A small multi-label image tagger, trained from scratch.
Training: adamw at rate 0.0017, batches of 256.
Rows from block 3 of a small multi-label image tagger, named by matrix and row number. Rows with one number belong to one channel. Each number is 128 + 32 x the weight over its row's rms, rounded and kept within 0 to 255. All counts start at 0. Numbers have three digits each.
After each channel's rows are labels from the 100 images, of 14848, where the channel reaches its highest value: "top examples" is what is common among them. Only what is clearly more common there than usual is listed. The data: gratings and oriented noise at many angles and scales. In brackets: how many of the 100.
# convs0: first 3x3 conv (model.blocks.3.convs.0.weight, 128x128x3x3, each kernel summed), inputs 0-127
# convs1: second 3x3 conv (model.blocks.3.convs.1.weight, 128x128x3x3, transposed, each kernel summed), outputs 0-127

convs0.12:174114143126126115107067108080147121154132154110159152153108148133143056070110102111125178134156118115145186123142135087134136126119128091146192140128168126112074154097140100106129131142138128094133117043089112164145154177149065130113158106111119122140128081115130144152127108125132164173024146141134150114193085183140149135131117108137144114129147138130141076140118000131121119096160
convs1.12:141143127160071147085082133143139031126125143146162140162097126117097171095111156176186131147099134140170132156101172061115165140117142151144124091166107139124129141107104120107137170121119135100143227055130153197189097113126113166128085116105109173167221134148084104118122121127134138135136133136143148153167136101113177089078128147169108136131143121148141118170115020150126127142168
top examples: dashes (62); stripes at 0 degrees (47)

convs0.31:185120157067153143137134126155117074098164116148092136113150119138175158090139181255179141125164127075149138133076124162128112111145135125099131139121081139076134096182143150161191105117086114135139102115132137083137158129074148092132211126133107165136138147189134131139173104064132091125091100115177181133111136117121055143140132107091137132046155126141128125171106127136123138137172
convs1.31:107163115181135112142150120174170115140089157107185088153119140104120114140114098145110239142225113200146144102117196150169161148131089109077118101153129137126137118153164124094137108109201120137119130119131135136131141172136105081116172137161142127106126157142136084139131116109128099158081136143133142129231110096119152174122131119230053139104080089094122146099136121147087132137112
top examples: noisy (100); low contrast (65); very coarse (59)

convs0.76:099137138125170138119163148196112135131146115079131044118103133132182173088109156140181119113105128097138130176114118153144152104148120106124123124085096144074147112147044139154179068107106102145120078124149127073114097121059168061135196119110115154156181170144180113080157129153143110092171205112178149146124181069090079139136141134085129167119124174132154160152135140135100143111112
convs1.76:114106060055119096183189132135057169168181123135099092136110122095132083118167134121085245171098111137121100153082132162154110144128154122150121130098144112138098104137109142111079096099150141234073135133112107103169162155142154092116139130138118103133109151110140108118139135022114112087098104159133104160140124151130129109162121198137062112133142140096125118101140159103112097132137
top examples: noisy (91); low contrast (65); very coarse (47)

convs0.65:158140167073110131172098186176094110069168091099132133128110126145137159118101122138143128170117141111128125143096123202138124128144136098153123139122111180080134098146116113125162120091149138192088088109116105126114108127148213113137168114124129160229181194119207136197147111115162129124101144115131142133104129087127141222152171121126153129100127112111124082126094207162166172168105
convs1.65:176190128120099137095138131101199143196141137151045164149082147154056144134135135136150125088145100113102099157130139178130113156108142113120157114074135116130170123121172117158097105132115178128062161143128107127164143121128146105058109147113129148136130107155079115068145134139136128103113024118091182162124093169142129095124098085128157141086125221057098108130138163133111120186152
top examples: noisy (74)

convs0.64:108131198111173128143208144139126113082166139099133130134133115148140151041156165239163054125121146101147128147125109170119126096210098098157091172127101152064121130145121148175168088124107120152116092087127138081131125112092178087148162120137118149132166116128210104107159119123134131099130118133162166127124173107110107166191142079102136166111059126093151151120130102170113142128113
convs1.64:083166076106123106173204169079100158152164156116104108151142144116152114133172153141047128170151104166128173122110101170164107157160100134106139127108133114160174105085142149138039092124164120183101154118090167121139151185176184130088146135135136085070115084101144108150133155097093122146096081120126120151159094134150070156111121168106130088106148136099087125085137140143079122176046
top examples: very fine (74); noisy (65); angle: stripes at 0 degrees (33)

convs0.72:079122181143159190112123087104130118170146140123226116173146152117108056103110112088101138046142144103108115133148133116164107131131122143110176156072154125121120127047176096105128110144125133152168101073121110147118157131151094170119169124147144109182136105118134159106113086154122136094120154134105131162179145156133117134057104142112154119082114155156161117024120059125142143111043
convs1.72:136082126143126154126114137127113071074101138137223122122145122143149115137136132161156128138079162162148136156137127091106132118175140172122084111154093130143121130130053110116150147107108150110161135103135133119151052104096087192125121129143154131164142183132137195125127113129156140130137158108129114113159117094141159095092145122146083143136156077129212136161082000149151133116114
top examples: dashes (63); stripes at 90 degrees (58)

convs0.6:169150145072168124177135135156161094082144133118133108115117111139158166112122167151149112120131162072138130114093106141153090117153128105146125155162087141099135127171146155131185123155109166140101078126154139112132078116106136092152185142153098163147156177096140116122162123023133141127150044108155172130138165063191108145114151134081136136019067114128152074145083062134126122164165
convs1.6:089168114115153096116138069156089056089081101107196071105138122187144180101070100094134104134131128166147168142200118120111127136149085131139112144143162130195072179127154137108129137143134120103198110135098133133114111158150091129157177105100090135108171145093161132110110133202143123154142169139133155137109134094092184175119146123073098114141129049137040144128127128070115133156128
top examples: noisy (80); sawtooth grating (50); scale: coarse (45)

convs0.32:174088161086160156113103160159048115101165126117176151183153117145145101155132099141137086156073067133119108126069072154121108141123104109138139108160120164119132100152150132128176095183131116132116164022134111100109140121116199119162161097096107120118132185148152138151142151138143116114117125106089118053100096137143136146141141008066173136150072142132136169175124111157136126143139
convs1.32:143167105148120182125126089126137146138086125123128231118109168218112146126155142114138086085175138114110134091162161131114101139155115172134099140111175156173162086105142125114119125124138145009144098131129106099131109128129106153127054130125076121129139145153128172053080161162146123135136121118192045142119138123113139197188127071130115117104126151176152097103122142130068136125100
top examples: noisy (97)

convs0.61:189124139030110126133135135141106041038135118133135143126142122174137099140131143200140132139156119111192169144049105128142124108149116129137134142149044139102161095156161126181179112152111132146083136080090160120124121131085125085153203133125092130134144130152151108144140141094117105122109113090169176116090142109142074158146153133093126138102138127158113110204109058131092161134192
convs1.61:105184073178128173125148073196141082098096138108174124145145120165113160126125105127132164125176176182147163136161177141125143147148106140121114145141146198176122105122127115115140139089177140077158092128148146105122124187127108136159118109179126129116178168126145141119089121167151115168117142139157106112179157098102178166166129128229018132086115092120143164070115128112078136114091
top examples: noisy (100); low contrast (69); very coarse (54)

convs0.81:171134187111144133146109142140118128125196111144133133210126126178115133127126130142147033134138117112165094122091114130121115107117100113121082136130112185121158091128139138089146080117127146146118113072129119113153131111129236117150173092117127144160221139129208122119163133156197136129162143108125166147124139115130134235116160085088188136133032131118129140125123103144130153170137
convs1.81:082150134127128132147120180056127160121153141125109112080124119175131092154137166133116059128139092069125125140135131128140106113135132132112127121126105100119150134112138141140057132135119137140132149112069120138147111091140182127094168113135139071046077093127139126103133171124068100131095112135112162162149125129176095192161145129139242081128255135104074109164163149157128125152112
top examples: noisy (99); windowed patch (72)

convs0.90:097123131123164128112153169185131132078130127136136102058091121135139122102130110140175123137117118095128139170112128127075158060149102079174130119131124135072122136141000143140166120124094100173110076122105133095145090134120139066108150117109108145126142159126133124161142138141161119126121182139209135133082166126085168150193134166117124128120128175049128187149184127131129070127133
convs1.90:137150064114141095144122135146112172161145114127125091115114128043114115110133130167115255170162166160157138117136119126093119138122121165166145132093157104148113106146085143113127114117143056172102137134132135120120184179172099144178140136138134117115114172122185085119131125021098127156030112093110137134156102136134080158102130129133090085084085119151138112101147146126072149086122
top examples: noisy (84); very fine (52); kind: dashes (39)

convs0.26:104146133145122113113185129206115129066130107088127072096083117129151133148117132133137123127101135093131137162138140156074146092133126084175127111135132136066162153125000126125175108116109113162098103125135120109119081137157123069093130060109097133125150163158141079131144127142186131103160129154160160126099173115143212144151140141110112143112123136059134172142161115124105057101152
convs1.26:155124091109155083171140102148078135125141093107156076107101175061121190128131140139128196178120237166172109124128116128092130149120087138169158136116116118156097135138066097135147122108178081156130105130118153127123192206149083171189123114090111128116148173115191145149119145084059139149106153095148148098144125114102104168137129125090087076126076096171139122121128123088105137080132
top examples: noisy (78); stripes at 0 degrees (31)

convs0.78:127097173093186177115112138156094157114173135144166113210169106171120132124164143180126092144069119122153103138122092173128138132111076143114131121144111211081116070160160121114143082114138130138152094071142116091105150111139211134143206085128133137129168164150182141102129143181181103105141150110145123103120095108117130201130134068036142118115072127122121183134155127147114129136111
convs1.78:108139147127116172208149193068108142124142133144121186097137205144145084103144164128087106078156085114110144102132140153136061169146116185074134118146170106123181063089123174140094121111161130116120146135061117109113118116138147140082136180108124115054113132170104121114145126138116115172099116124148087158097161123167098177136165121094220139113148138115126110150157167212117106142089
top examples: noisy (88); dashes (50)

convs0.62:083122157129162131150138131213124116064153117021134112100118148129210161127155169158179186137091127087137144166125119136100106125143139107123131134086128139084129141140021147161222086136092072135116097111139143102089133162111129074139134134125116141130137154202133094098157129113113124088107142131127199109119179124142120142139150094117144162118160116135134159215100124140128099132138
convs1.62:130138066119129093129183102126123176127161124143100078144120167087164118144139140139086255160120108199144106135120228148169169149130112134149124115123145113147120120157121140075099156111160117150101129112128134124094152161207105097130157120153141122113104143123149093135134104099121113170104116145149121129201115129123084159141132151169042119128105098057121146105091128152118121118093
top examples: noisy (100); low contrast (68); windowed patch (57)

convs0.14:133101144186132198071121168144122184125122156132110083128124041154178104144142152143128153110075093111129054104153061124124097144094157089107068105115160136166116179138113145089195102130109156104104112128126112134100106119115159090123116081090026131135155118105136050118132131139125189150135126153103163064148112134184146157149150097108157136175111094142148114126097137183135121168095
convs1.14:138087149138131138142147130115141109152130103154133097127168173150216123048133107124120129153136033137106069041057128121148176107029132135089122126105156160134125149173095149049139102197090108119120152120130084137110095132160165114135127129071092129089113138084165109067122130178124111164128127163132136153073137120113135139113132112103179134184161118126113095123122151136131117125193
top examples: dashes (67); very fine (52)

convs0.67:144163131070179169129108123175098112138141126114059122128125165101168165123117142145151045090121118090108154148109144109125101139057104113095123138076059167141125125153123105134134138124111096167159097117174187126124120149114126112177131098110099139137149114152175105073161128172118168140132147112172125174075141110103126175089121135104112176121000087146112156119111124094129136096108
convs1.67:108179133095107150129124189071123167157148146112100141112107113137120112166139181135121036133134073098117140150143116132126066113147123133118127148132097051121171126104192145131113146134111136126122128128128136160149119128136202141097151098133140117106086031129130129134137154130110107120113101137100206135153146123174123167135134107140225102125228166123093114138158132199129122230126
top examples: noisy (87); scale: fine (51); stripes at 165 degrees (34)

convs0.16:180099136125142152072113145211056166105119048140172145136131123101098077110128162123162117174087105092132097202064044165107095110118118132110150103089148153113125101082100136113156110163092133084176153101154092139139148117131123118100112083115139157116119196144134118169176130149133109147068158099128109100107125157131121126119111089054094100153089171120155199128156121132101076139104
convs1.16:225106114132136087110121123197175146122136164141140181133133132092132114126165054076164128115122146124112122110082128105109145139129182152136128129144109137106100101148143099117139126104103090128111063128132069122116142118107122122115101112204132130204139152139143135126050133114165150064170124080176104067142096164134128034117113060148083130103103145134172183152090143084066109117125
top examples: noisy (87); scale: very coarse (41); dashes (37)

convs0.53:131114216105159107166115162138094165090165093155142114204122152128149130163147117182126099143109109105130118123125113153135137116119112112129105161132071155129125115149157132130138104127116128133097100068133100104121114131106244107151196124135143134148210105128203156109157133127143138115126144110123171145108136079137102255128131077067139146111084118130108107135119151162127137155104
convs1.53:108147139093106119147136177102156153157150140112057140054089132130134081127112151166113083141119069118108130128150125138112118073122105118113128191114149093123158111086119165150074144130120138178098167119084156134131167108155199099122153147105099089123075103115136103144134117118126091137113123163088156145112162197143089243132146143107174124106178148114095103121215222166122116132160
top examples: noisy (96); windowed patch (50)

convs0.124:147141209092110125144137144157121092098158140131118107107166114134103148128154181182163127113125136107147134163126152122112133100160134137117112153140108183000141072152074134095149100105110100145129077115143101105124108128137144084141188129132102159147201155137158129101162116169149073105162139127233128202064144118088125172165129123109142134100137140127141187087177148122134074147137
convs1.124:031096098152130157182133135194070128149108093113129086133083075109118126129135129095124224176206151173111175103131086115106125120135128045087169116147126129090101135140135137128157094134181153110122117128120180138114142153156113126204175141136077120113123142126143105140121124080043134159101128070085174117144134120123146142128125133107104141174111129124230138113142102131143133138117
top examples: noisy (67); stripes at 90 degrees (54)

convs0.110:116136130115111111139184193199114067117137106126111103048113121153143128096135150140204130132109129099138122159127133131130133105180093090157107140171079133076123132149071146163177124143119129139094073107090156103117065135111146055144178136131102154124156108128133108098159119158122101087144187126233137171105162102080109133229154117119107172125140157126118178153163120146120122086159
convs1.110:134119063110136126126170132136096104145138108087113083136143128117157128122140102134103255152191163165132139118077118147127125112120142148102126117115149137162128089122088141130146074105192084166115122158142172134118142213151106166129128155151140122118140151126136130121128123035077109132112089127121110141160109072147097139084120158127026107104063145127168138043145143130104108090116
top examples: noisy (100); low contrast (70); windowed patch (65)

convs0.86:141135100139121129120156108121040125134120113160138156122131121115128086145156138125119122125154039145125083126057099130125128085118115149100123102126147098156174135103131119124125133189120128086150194124100125153192161122149008144116129120096121122039081096140113140145109131162133119131042142125115094099132118150121132098128121052129076090188106172133126158117145120115039126069176
convs1.86:120176119133092098103095102225128120098071127152163131106134129124128084121148124120234143131100162112140127133121137106115136165126116137119128127136140134123092113155108109089206128120089126108144119127114115101163092150098128130107128161128101178131187125147139133096057193185142125114128189125188109126156112109175158105138090125131078127185123102148135150116077146094000128128170
top examples: noisy (100); very coarse (57); kind: sine grating (40)

convs0.88:189118220068183160124122130146110089099184143138127134129153124174160141089148159210146100138135129097147114130097106186141091109124109156125151141120125126068165088163141139148176096133134119138143079082147114076107142112100211149153177078109111152131179159169181117157171146088086105106106141125140157158120142111141057142120120114053150132073070114132136089120092153135138174151144
convs1.88:091178138158105128126131113121139070139182180112156134063061139132117129134115181141117110140190079161141180116122186143123135157163087111108141076141129067111131125103160128116116112085125112112101157081126093148103106139157155102124177096162120121157102165123148081130143112085143068150075112124152187121148144118141169199108165114247152105127177113075129121198178153151118139141134
top examples: noisy (98); very coarse (60)

convs0.118:078131125133124096135086116045149091127091170133132152106104112103112130129146060052128126114154151122109151114153151082140137162122139122158122113144137126153125165084140107112046213065112134129118130128140140144130091110132056121128079155144128130140095079121072114092102136107107173156142123138079100148131133101154133112125129134168135106130118126132056085000124133122150126134093
convs1.118:147118162168125159109107056139163127135108124130133125138109142174119166104134127117150135108100145125128092129197116101121144068120160114233133135142117215133098207168108101128146179131106133078152066128128128123126131125108093132184093118120134131146146155125118168123101132128135228117179173106145072099110149129024182121146127109136129130146128096145131066136078123101130128043135
top examples: dashes (69); very coarse (50)

convs0.59:110145157113148119149121225150129146121190109125194123172119124161134145149104124114115124155082109122137147159097085168137114132129057087159173139120126150104132119118121112133146104211141128156112129119089130143118114172146216114173214085116120125124201139110141097117183127124168138142129161126119144091120147095141136223160133125123184138101118159133142114129083149190128144153019
convs1.59:202168128082106146094172115116139170164093152178136170146134124143103164154135136172147179124160103173100110123153114127109099145120120113119163138095145141166171086080181154112165129126129172052116144133164137133155194141137162113117052157145137171134147092159053125182096103131180126121182085148133097130161134190126074116119130069137151141072108152103137120129185146177124128187070
top examples: noisy (85)

convs0.44:165129154147143145133129120158147138133134109151206091179145125114064113146136167120132062065104138116119107159116102143159127103148113159100158125058124152096132104096143128124143111108124147148178152113127118140206133124128125140054154120134146145154186156119184163100150124171219117121135155115109156117137138120114119162061109126122113118119054190119152154023159097048115162084083
convs1.44:083139115125128123129128167248122149097150115141171108109161094137135117132144050137183000176063172104118144151116147129073141133132136124121112129173120130139117129139100122134145166065106119149138108138101143139151101078094167147090125111170161126157129145127166143146074163145131149073133177095163146108160121127155163094115149146152085109114165103135130163142122142093098094127128
top examples: noisy (89); very coarse (53)

convs0.75:149115100089176094139131162138057108132127123124195149142163096151069116132128133141128134134086092130128122096066112116106081103118087109108111083189142149056129084168186116101153082102144143127137150134128105122100131119144187139126143090145107126098103184181106116139141159175122069122103139137093118053074017132094155095143128092088086098097135162128146210171139100154133145129123
convs1.75:136131128139130186118128114109137127126133106121146245147156140164128133104143137106125137065156131130122128118163113115125079131133125233132083155115189187153151107130095124132117110114121134068136104131142119128136108134087114188133000168123113130165183144186059140084113134156156153129158115134135056173070113146118170109124114095127124103100072126119193103121100128145131128106119
top examples: dashes (75); noisy (64); scale: medium (51)

convs0.13:105207142114118155153091204128061142098208118110134140148158122105142111156137132148128118147108084140127126107077086130147134134118140117073100113127147156128120088203136111123196078137095142126103128096128120127113138120136174130176140108061057141116173116147233095100148128135155133185125125083145123109093141135189147192111160073092152131099088151150147126163083126196128125171148
convs1.13:076196133153117125147126198029147137123163127127118117098122105165125092173128187131127051133138074087121133129147130133136119122128119131109108136141116085113155149093135128131091141169117165163137158125116126145140091072151238150094168102118149106112063060131165116104152154141105098123109101124094174134152133124150087185155134124140156076134232150121062112142138133172125109178128
top examples: noisy (77); stripes at 75 degrees (51); angle: stripes at 60 degrees (28)

convs0.109:163113221101152112136139145150135122095163096143105137141116112172152141132126161155147120157113163084166121138108126129145147111107124098117097112154055160088107118172160144118173090092122118165080085105188119097122078171082213061147236116115076140156181135103184126115173130102155141114151123123165118136089124064137105203149149142103147152097123139148140145190141118130151178140137
convs1.109:101155114142116124118116179181106066115088150126203112119117130202115121137112100060115102132114101145164173098098150153095117132135118096131098143163154180178117114137155122117161126155176111113147129126164165040137130153175090123141106105112072129165150157089132147126106133161157159180092095114157080144119129118127124200124121129124095138074130140143127146000139147100088135166074
top examples: noisy (100); low contrast (72)

convs0.4:116135139111000118112185143123133126126119134117126128129127155139080141126121127090081166135139133246128135138126106163105126117152067126096131144119099125140238068146135128171120123128162201147098132184070199128142113129111138122121117126108125058128109132160116080135104194119127081129158096113120121128128095120106120122122185155141111110150156091130142128128128139104106102095118
convs1.4:133122098128128127106066116130153104129122160134128114136174192090124230118114132131096144112131171064131120129154144130121165132052123148110102126114121150100116114162122105123128128140052042126173195142255071188149128112101118128129131128128128136122145134133111124132201130125153124128162111135123116126132129122118108115128155097174115183152090131121144128107123126131171136127126
top examples: dashes (58); stripes at 90 degrees (35)

convs0.42:137101101125126145096128112119120000116072115132133139125128114134128109111125114120130143124129115122140139132128134128129157119132147140122133122127150094170114160141000126119121153136132117123141119126128129125147156128125098128097038137131129129102062136125092179131128127124127140127131114128132124124130101137135000049125096133128119110132152145132120129180118127127127000202126
convs1.42:165128129127127148128128116129128080140131115144140132144127132128128133114127125128132130121132127119157130130131110136139121152123128143147128124143127138056151136132229125128126131156119137107162128128145106139114126106136136128138128122128136128134124118144119153128126122118119132118153100132124130128130144122133069128110099128130128122129128156092124163134116073095153255128125
top examples: dashes (68); stripes at 75 degrees (31)

convs0.89:051117000110148136093128143129157122151088075128148139110136121145109117093088116111142115143144133130146170091118100052143075144129143143132121112094105117142129146063110084158103160105171160144129128119151205128106124128102096152129086146136143164070119079133128122058146118127116155102093140077052036120110153116149132058102152087092109180133131119110109147076115156141122154116101
convs1.89:138092121128135153096127151141116125122132163120130111145174130104109237149112111135127137132071127143160171174168117144123095141164163136161128141123090150120090137079077118255100176135112122179139132197133172117123110156114071144148122092111183161103166092160082136148171135139152170106086139139088134132101123097065099122114121206090119101121108144145124160127119142136147123132108
top examples: very fine (54); filtered noise (45)

convs0.37:137132108105161134117019131117160129164142149121125129126128127148134063105137132183116183121141154059162169126136138121134136161152147099137148151128143133127151142126152131132145118129127070132138018000103115081124148153147132125139153129123137107143129126134152132148147117127121151143055140141131138151143128145137139165151123127113159091125149123139141121137128000142139126128150
convs1.37:120142177135091132114073089109141052123158138140126122143086120116092168108079141148145122167138149142169144153131147071114140114113154134135152089157097130098112135111116116100133143124122145116135197000128146128138138131141104157142142114106136128139123138134106079135147080121114129164087123128174195153135160129109137148098114176132128126119096132132098102244131024182128129154149
top examples: dashes (56); very fine (54)

convs0.23:141146071135132074148087139075077158121135088182116119128141157115135105155165072165120138155137081150085108086159093129109147150007072176113107164165108110151112161141157150029122145147132116054111154132089024113154138091129107130128134127140155107056119111111119144158132139136130133109049138149124130132101090104146130109153153087107081134158125113161144136115138161097118134087150
convs1.23:196091178124085119124143140125170122140151110211121124111143166137141094082127129202135145121059096093191107090104131127095207119080146153097128127131173159100153138212100127061147116162112067118126147134133115123164119119142101128155046164104105139134131172093132122087117141155187136153168155151113123086074143097116137140123153122089149160157140123182140067108131162121098128105196
top examples: noisy (74); dashes (62); angle: stripes at 90 degrees (26)

convs0.1:187193141093202115158160150189139110107134132089133111112137137079172134106133148184163110082111146088122145145126110157119064108152125114103106166045107130100135100142159133181149094092075149141110127127136148127076124135125104053129125105142088160166160147179145059097178162083135126133141079117138176134114187132156094191133163147102123163091101126103111111158066056134098155128143
convs1.1:112142058138129098148207080136120181199133134109077114141062122131107125125117177190101130155157086185103128150133114144164149143168062101181151097119119141098152166079189143121073124107187146111080103125091101138149189135118153053132177141143146115131126098094089073145114133115150141121151155121127127097133122158136147112153136128221115137181133132062097141133147127105114074136090
top examples: noisy (88); low contrast (61)

convs0.70:203125199124144132131118164148097156088174124149057082134118127147111155156145124127154131118144138042155128145105132126126150083118105099126138137137115169109134119117129133104158091139118126137108112114129106140157115133154197120141230077110107157197214151103240129068179126140208145114185165106134121160115147073125136188148143123117128146130120153137149141110146101123148182130141
convs1.70:081159106088140117089116136114116086175148116107088127147087094144117091131139190080164168123098121132128089086139204095124157115153104128148131100113153155101116144101110092135185161031111113140104127120136130134143133139140144179132098178111041099103113107064214153164125108066088163102132111127188129186114069149168170134173067152152143103132119137119157128136128143152077147172101
top examples: noisy (94); very coarse (73)

convs0.105:128090128116147169119098130149109122079164126137135100195130136161140119145122128143128020130100142087139111120099113129126130121101100124134148144118128183155144117129133126150146085172139163138098123106139089150105125120151236144141144100082133132150222170117166110133169128140169168130144140139115145106099131140130122255116131106125166130189001106110140147104117078133128111138110
convs1.105:088156128078133153142128182102130153116132098105091208096130088181116105145127195119120000113143126056106147128136128126130025149176159161128108146114135093107160106077141152145092147124098150119132129122114141133127092114112128149098128117164141124136115085198116153109132163132121108127129110154094117129120145126156128161139131120114149094128171167116099082152152133194137125152110
top examples: noisy (69)

convs0.101:047181127122137112152236134131113124154124131082124128054130132117177063070184136255185121084133128133124115158130123145128120126127128125121115155132128101093101128138161161127139128105111144097130116124111121118120122047115100114140120169170132137105129124136126116102137068140088124120094118128212147133139180126102130122158140123126081139128128122125129161098145112132001125108125
convs1.101:113114115111142125184235120095083128128154121133131120144143096067131135122129130134030252122128123194128130128107063174124086143136094112128143169120146132127194108121132128161100054143176135152066130133163153155119173134127136093128170142115116134066129128130120104130193124079059117130079151134121134135111149130116087145109125135035149112130087123137127123097139136146155108126141
top examples: noisy (91); sawtooth grating (66); scale: very fine (64)

convs0.77:167166108104139091103118142157083126101033068145155106051122128043097104119143116150131125132124049139116123162070134119121121102095103118149149102121131111146128118112074125104125104142137129033116152144145119148123104108138140093160108103105106134061115155139057100167150139141187116138075163082154092122073132108127137067141142109108043135177126156142111135085141094177130079145161
convs1.77:214126100118134089169141139186162192158098142165135202126123120046117105106110121114131151126127132123139118131101117119105136154139157129124116166127124141067127143126144126128155170121127091114084080131137102135143168129061078115138117164199134132181147154166108136142083144122187177056177159107137103088126102175113135030113117068154088154128054113146178182112107131129109125103138
top examples: noisy (85); medium (41); angle: stripes at 90 degrees (25)